config.yaml
arch: "unet"
model: "image denoising model"
dataset: "scattered letters and digits in many colours"
train_examples: 195000
image_size: 40
grayscale: true
crop_scale_min: 0.8
horizontal_flip: false
translate: 0.12
task: "denoising"
loss: "mse"
noise_std: 0.6
norm: "groupnorm"
activation: "gelu"
weight_standardization: false
widths: [64, 128, 256]
blocks_per_level: 2
block: "basic"
attention: false
upsampling: "transposed_conv"
init: "torch_default"
residual_init: "zero_last"
optimizer: "muon"
muon_scale: "match_rms_adamw"
lr: 0.0023
momentum: 0.95
nesterov: true
orthogonalizer: "newton_schulz_5"
adamw_lr_other_params: 0.0016
cautious_weight_decay: true
steps: 11800
batch_size: 192
epochs: 11.6
lr_schedule: "cosine"
final_lr_fraction: 0
warmup_steps: 590
weight_decay: 0.1
adamw_weight_decay_other_params: 0.01
Rows from block 7 of a small image denoising model, named by matrix and row number. Rows with one number belong to one channel. Each number is 200 + 30 x the weight over its row's rms, rounded and kept within 0 to 999. All counts start at 0.
After each channel's rows are labels from the 100 images, of 14976, where the channel reaches its highest value: "peak on" is the class under the peak. Only what is clearly more common there than usual is listed. The data: scattered letters and digits in many colours.
# convs0: first 3x3 conv (model.decb.0.1.convs.0.weight, 128x128x3x3, each kernel summed), inputs 0-63
# convs1: second 3x3 conv (model.decb.0.1.convs.1.weight, 128x128x3x3, transposed, each kernel summed), outputs 0-63

convs0.26,243,180,194,124,163,189,180,215,229,207,177,240,196,220,194,194,191,184,195,189,213,210,252,177,136,201,166,129,202,205,211,209,160,113,237,173,227,182,189,128,197,165,185,135,177,193,190,197,153,206,162,199,257,228,213,206,212,206,176,144,227,164,228,206
convs1.26,216,243,220,196,212,223,192,159,180,250,205,146,207,158,164,203,210,166,192,205,205,216,211,200,214,256,179,177,172,175,252,235,197,262,204,167,202,223,209,234,170,190,217,202,183,213,230,228,240,218,248,245,224,155,209,214,270,192,170,211,184,175,278,153
peak on: M

convs0.40,216,223,235,225,173,176,173,131,160,194,210,238,198,184,204,221,185,197,213,155,210,174,180,185,197,175,205,192,225,186,157,114,204,209,210,189,202,138,242,213,170,215,138,204,199,187,234,194,178,187,181,206,189,212,225,185,213,186,287,216,256,194,195,205
convs1.40,178,207,166,247,226,174,182,237,232,166,217,160,232,183,165,197,194,175,138,178,177,195,211,190,245,199,255,178,177,265,185,227,163,205,218,241,206,236,155,173,246,161,234,186,221,218,142,225,195,230,188,183,214,217,167,168,211,222,139,143,177,190,219,203
peak on: W; M

convs0.91,199,180,203,200,227,193,192,202,175,155,210,156,198,209,232,180,202,215,172,232,187,269,238,163,198,234,258,190,169,243,209,225,212,219,254,181,194,154,233,103,233,183,192,198,180,235,174,212,186,192,207,164,212,174,178,216,208,219,219,181,195,190,136,235
convs1.91,200,189,189,164,196,179,186,209,231,159,162,208,251,181,172,191,181,200,161,170,205,187,150,192,210,144,199,165,242,166,167,252,218,120,199,233,246,216,199,248,217,174,182,225,199,188,220,173,243,207,187,200,201,151,209,222,193,207,167,201,162,201,217,251
peak on: Q

convs0.52,181,182,198,202,167,200,219,172,163,231,148,213,214,156,149,176,179,185,184,122,225,193,169,273,199,226,223,178,223,196,206,160,160,223,148,171,220,185,203,176,189,190,218,175,242,239,124,218,112,217,197,222,182,225,160,252,172,226,149,146,182,223,176,188
convs1.52,239,235,196,219,233,217,157,259,197,196,231,203,145,209,162,172,179,170,173,176,209,253,184,219,183,208,183,199,227,242,203,192,198,179,244,241,232,230,165,155,194,193,205,203,201,173,179,113,262,194,170,178,237,232,187,159,237,199,261,237,237,170,200,188
peak on: 3

convs0.113,269,153,203,186,215,155,225,227,231,196,173,233,163,198,214,199,189,191,159,188,235,182,200,168,168,209,172,190,202,254,159,288,206,194,252,163,195,175,191,222,220,174,237,174,192,160,187,228,217,177,192,193,222,211,221,198,181,180,121,176,218,163,169,192
convs1.113,156,283,158,204,205,265,221,182,126,233,201,167,232,211,208,175,214,156,210,238,145,217,219,219,209,174,226,154,187,151,192,149,169,175,182,252,185,190,231,162,224,188,161,215,228,222,204,180,184,204,201,195,144,240,188,183,219,227,222,192,185,206,222,222
peak on: 8

convs0.71,214,172,256,213,200,195,220,221,198,150,167,171,166,264,203,216,217,210,118,208,233,214,205,167,173,180,197,237,232,205,215,295,210,156,190,184,178,161,144,175,194,234,242,196,217,173,220,156,185,215,186,214,230,214,115,240,248,191,235,157,182,223,179,235
convs1.71,182,234,160,242,197,176,208,188,218,196,211,190,202,113,236,199,198,205,255,203,166,236,189,152,208,189,221,162,167,154,153,209,156,243,202,250,187,187,218,186,263,143,209,209,185,181,245,200,244,210,157,220,213,222,241,197,228,230,196,216,226,207,199,130
peak on: X

convs0.114,208,215,128,172,179,197,240,174,204,219,197,254,245,133,217,174,177,253,211,111,210,176,199,170,158,188,228,207,205,174,222,133,244,175,148,172,212,207,219,194,239,248,144,177,197,183,144,204,168,236,187,205,189,198,250,228,158,217,181,193,209,168,193,186
convs1.114,224,237,240,250,187,211,178,217,193,184,185,163,157,183,183,201,199,207,199,260,161,265,193,214,210,160,177,178,173,162,173,267,165,175,232,197,209,253,209,182,179,154,200,236,197,182,179,182,201,125,146,197,241,197,205,155,256,152,196,209,224,232,171,193
peak on: 9

convs0.42,161,239,214,202,207,189,220,196,179,207,197,176,203,123,188,197,165,236,163,231,190,195,214,203,176,188,201,211,253,206,190,175,191,173,193,223,198,172,144,185,212,216,114,164,176,149,220,215,176,148,170,196,241,187,220,145,238,177,212,203,182,212,201,185
convs1.42,206,196,130,219,256,163,202,204,249,191,241,190,196,248,226,184,155,185,190,137,190,228,192,168,192,197,195,243,199,218,226,230,190,180,176,216,202,160,215,200,205,209,225,179,218,190,190,150,217,200,214,207,161,258,189,296,163,200,206,190,222,246,261,223
peak on: M

convs0.117,196,237,176,191,142,195,201,196,177,183,143,171,196,243,188,211,167,219,210,248,203,183,187,201,213,159,189,182,168,161,233,192,108,158,170,207,207,187,181,272,221,174,184,166,172,218,187,200,193,116,198,180,162,234,212,208,211,225,238,177,177,192,202,184
convs1.117,216,225,192,195,208,137,201,236,223,202,231,220,181,207,208,136,205,167,200,167,198,222,204,201,192,192,190,178,202,210,183,206,197,178,260,198,179,193,219,188,165,159,247,187,218,211,234,157,179,215,205,236,223,196,180,135,266,148,212,209,264,162,234,222
peak on: 4

convs0.125,213,177,218,225,186,235,202,179,193,198,192,211,260,249,221,234,195,262,166,239,209,206,184,150,202,164,192,170,255,193,266,212,203,206,174,158,239,205,169,226,205,203,212,205,202,185,170,172,210,202,225,198,220,216,210,189,248,190,190,193,204,223,194,196
convs1.125,197,228,186,164,201,177,200,195,202,239,205,202,182,207,245,177,208,187,218,217,197,168,213,225,197,216,225,198,162,163,135,213,166,214,224,193,183,171,221,189,192,183,189,208,196,172,223,177,124,209,174,264,170,207,232,265,211,194,191,229,237,203,192,144
peak on: X

convs0.44,183,165,169,259,209,182,164,228,211,224,203,210,167,175,218,237,171,151,204,251,214,196,226,240,171,243,215,154,209,199,148,237,248,204,221,186,201,212,234,130,287,183,216,225,227,202,198,214,201,198,189,206,230,224,219,199,192,192,143,167,180,216,210,181
convs1.44,226,260,222,161,162,248,184,244,191,189,186,212,173,225,215,172,204,246,185,144,211,249,211,174,236,175,239,234,183,158,243,149,211,171,204,211,204,167,208,234,163,173,208,158,179,191,210,161,196,177,174,215,208,197,170,208,238,183,250,243,210,176,210,236
peak on: K

convs0.18,195,210,147,214,230,216,192,220,193,168,173,154,250,188,262,191,238,148,210,177,240,225,213,172,242,148,298,125,183,242,184,222,169,241,188,161,145,212,231,230,193,263,182,208,221,204,255,155,191,230,205,228,215,190,140,175,218,224,167,233,189,180,181,217
convs1.18,195,158,260,161,177,178,268,192,194,212,192,273,142,207,195,216,170,194,188,251,133,147,204,166,156,212,139,175,210,170,234,201,226,194,185,198,201,162,229,216,182,195,185,170,191,212,228,232,191,190,185,186,255,218,215,158,239,186,239,176,199,209,206,184
peak on: M

convs0.88,152,231,185,188,172,206,217,167,201,165,163,211,200,187,200,187,173,162,216,193,209,218,208,143,202,161,190,175,196,198,215,187,217,203,132,211,211,173,148,224,213,216,238,141,202,207,208,230,210,154,229,147,208,298,257,215,213,213,249,172,180,191,226,221
convs1.88,209,197,250,167,234,182,187,273,209,226,180,218,211,191,233,142,195,195,195,177,193,232,192,198,205,168,212,198,210,185,203,212,230,208,213,174,193,226,176,199,108,175,199,206,172,168,206,170,198,169,140,178,148,149,170,175,177,209,176,238,218,210,228,185
peak on: 4

convs0.94,204,218,175,211,176,208,202,216,184,177,205,187,178,212,209,186,235,133,208,120,212,196,168,204,233,192,169,192,169,258,161,252,205,160,223,230,244,211,189,169,178,210,289,207,201,220,199,182,187,202,231,205,226,175,180,164,176,223,225,212,216,170,188,184
convs1.94,165,164,203,210,133,213,178,234,205,203,168,221,201,90,240,203,184,229,238,244,208,235,173,234,191,176,240,165,239,193,183,195,185,172,170,220,174,196,210,211,249,149,127,205,203,209,184,192,243,205,172,211,238,248,196,211,241,203,181,224,186,228,207,208
peak on: 8

convs0.61,224,188,149,198,219,169,216,219,155,186,210,193,190,172,220,229,194,233,193,189,160,218,228,216,228,171,267,127,220,174,176,178,209,198,193,217,179,245,128,171,235,158,250,177,197,247,161,193,196,244,223,219,180,245,222,225,237,178,147,209,212,199,207,193
convs1.61,202,174,256,256,183,189,191,218,203,175,144,174,221,202,146,212,175,238,240,188,201,218,207,199,211,184,185,210,191,222,225,220,222,187,199,159,207,188,205,250,197,198,198,253,186,169,210,155,236,158,176,186,239,144,238,259,209,239,208,258,218,217,178,202
peak on: M

convs0.89,219,191,182,255,228,167,207,257,191,181,217,179,189,192,246,229,157,243,179,203,194,169,167,215,180,196,226,198,196,195,241,180,169,168,218,209,157,210,224,190,162,205,189,208,158,205,156,231,217,149,193,203,199,160,184,202,278,259,178,197,200,146,199,205
convs1.89,153,217,162,177,180,193,183,222,203,166,160,181,227,234,183,196,197,194,204,158,187,237,240,154,216,196,138,192,214,205,164,165,223,201,158,182,149,239,206,180,228,178,177,157,251,211,221,223,172,260,234,213,213,242,189,239,193,179,232,216,202,251,193,223
peak on: M

convs0.95,223,167,222,226,264,184,198,200,219,259,181,236,165,204,239,179,221,214,188,228,182,236,200,180,193,163,281,212,208,190,187,227,194,199,200,197,181,128,213,222,188,237,150,201,165,181,222,196,152,220,167,196,198,196,190,171,117,196,202,140,197,195,200,216
convs1.95,191,245,195,200,197,250,234,287,157,185,235,131,223,237,165,200,234,236,255,181,237,199,194,234,180,237,142,206,177,208,201,232,196,226,215,197,178,223,199,183,204,158,203,199,253,193,214,169,241,145,235,192,249,198,231,216,242,210,214,175,190,194,203,189
peak on: B

convs0.60,202,226,158,226,206,172,228,149,151,149,158,157,221,230,209,203,173,196,168,222,210,210,178,245,151,189,171,235,210,181,243,199,222,174,192,167,198,175,150,277,174,203,220,227,159,209,239,208,210,227,221,230,235,227,166,188,189,244,211,226,210,228,152,204
convs1.60,194,224,176,187,202,222,218,258,229,181,197,176,184,201,224,223,227,191,216,197,184,134,193,150,252,198,255,218,158,214,151,206,153,289,210,158,191,201,249,154,203,221,235,170,217,187,195,177,153,197,220,176,143,191,205,197,180,158,244,194,203,158,261,209
peak on: X

convs0.126,214,183,160,180,205,149,213,191,198,226,167,204,156,214,230,223,210,192,174,197,211,188,167,216,210,233,148,194,194,172,180,233,185,269,166,169,172,184,231,195,221,197,237,244,207,205,159,192,190,209,169,201,211,193,214,193,177,128,188,132,263,217,192,245
convs1.126,210,189,218,160,154,205,198,245,205,223,232,170,260,202,155,204,218,188,203,188,190,219,149,245,220,146,217,189,175,195,220,202,249,153,211,152,198,196,195,231,179,176,226,161,251,187,238,219,208,152,244,198,190,217,138,235,242,243,226,183,164,198,198,195
peak on: K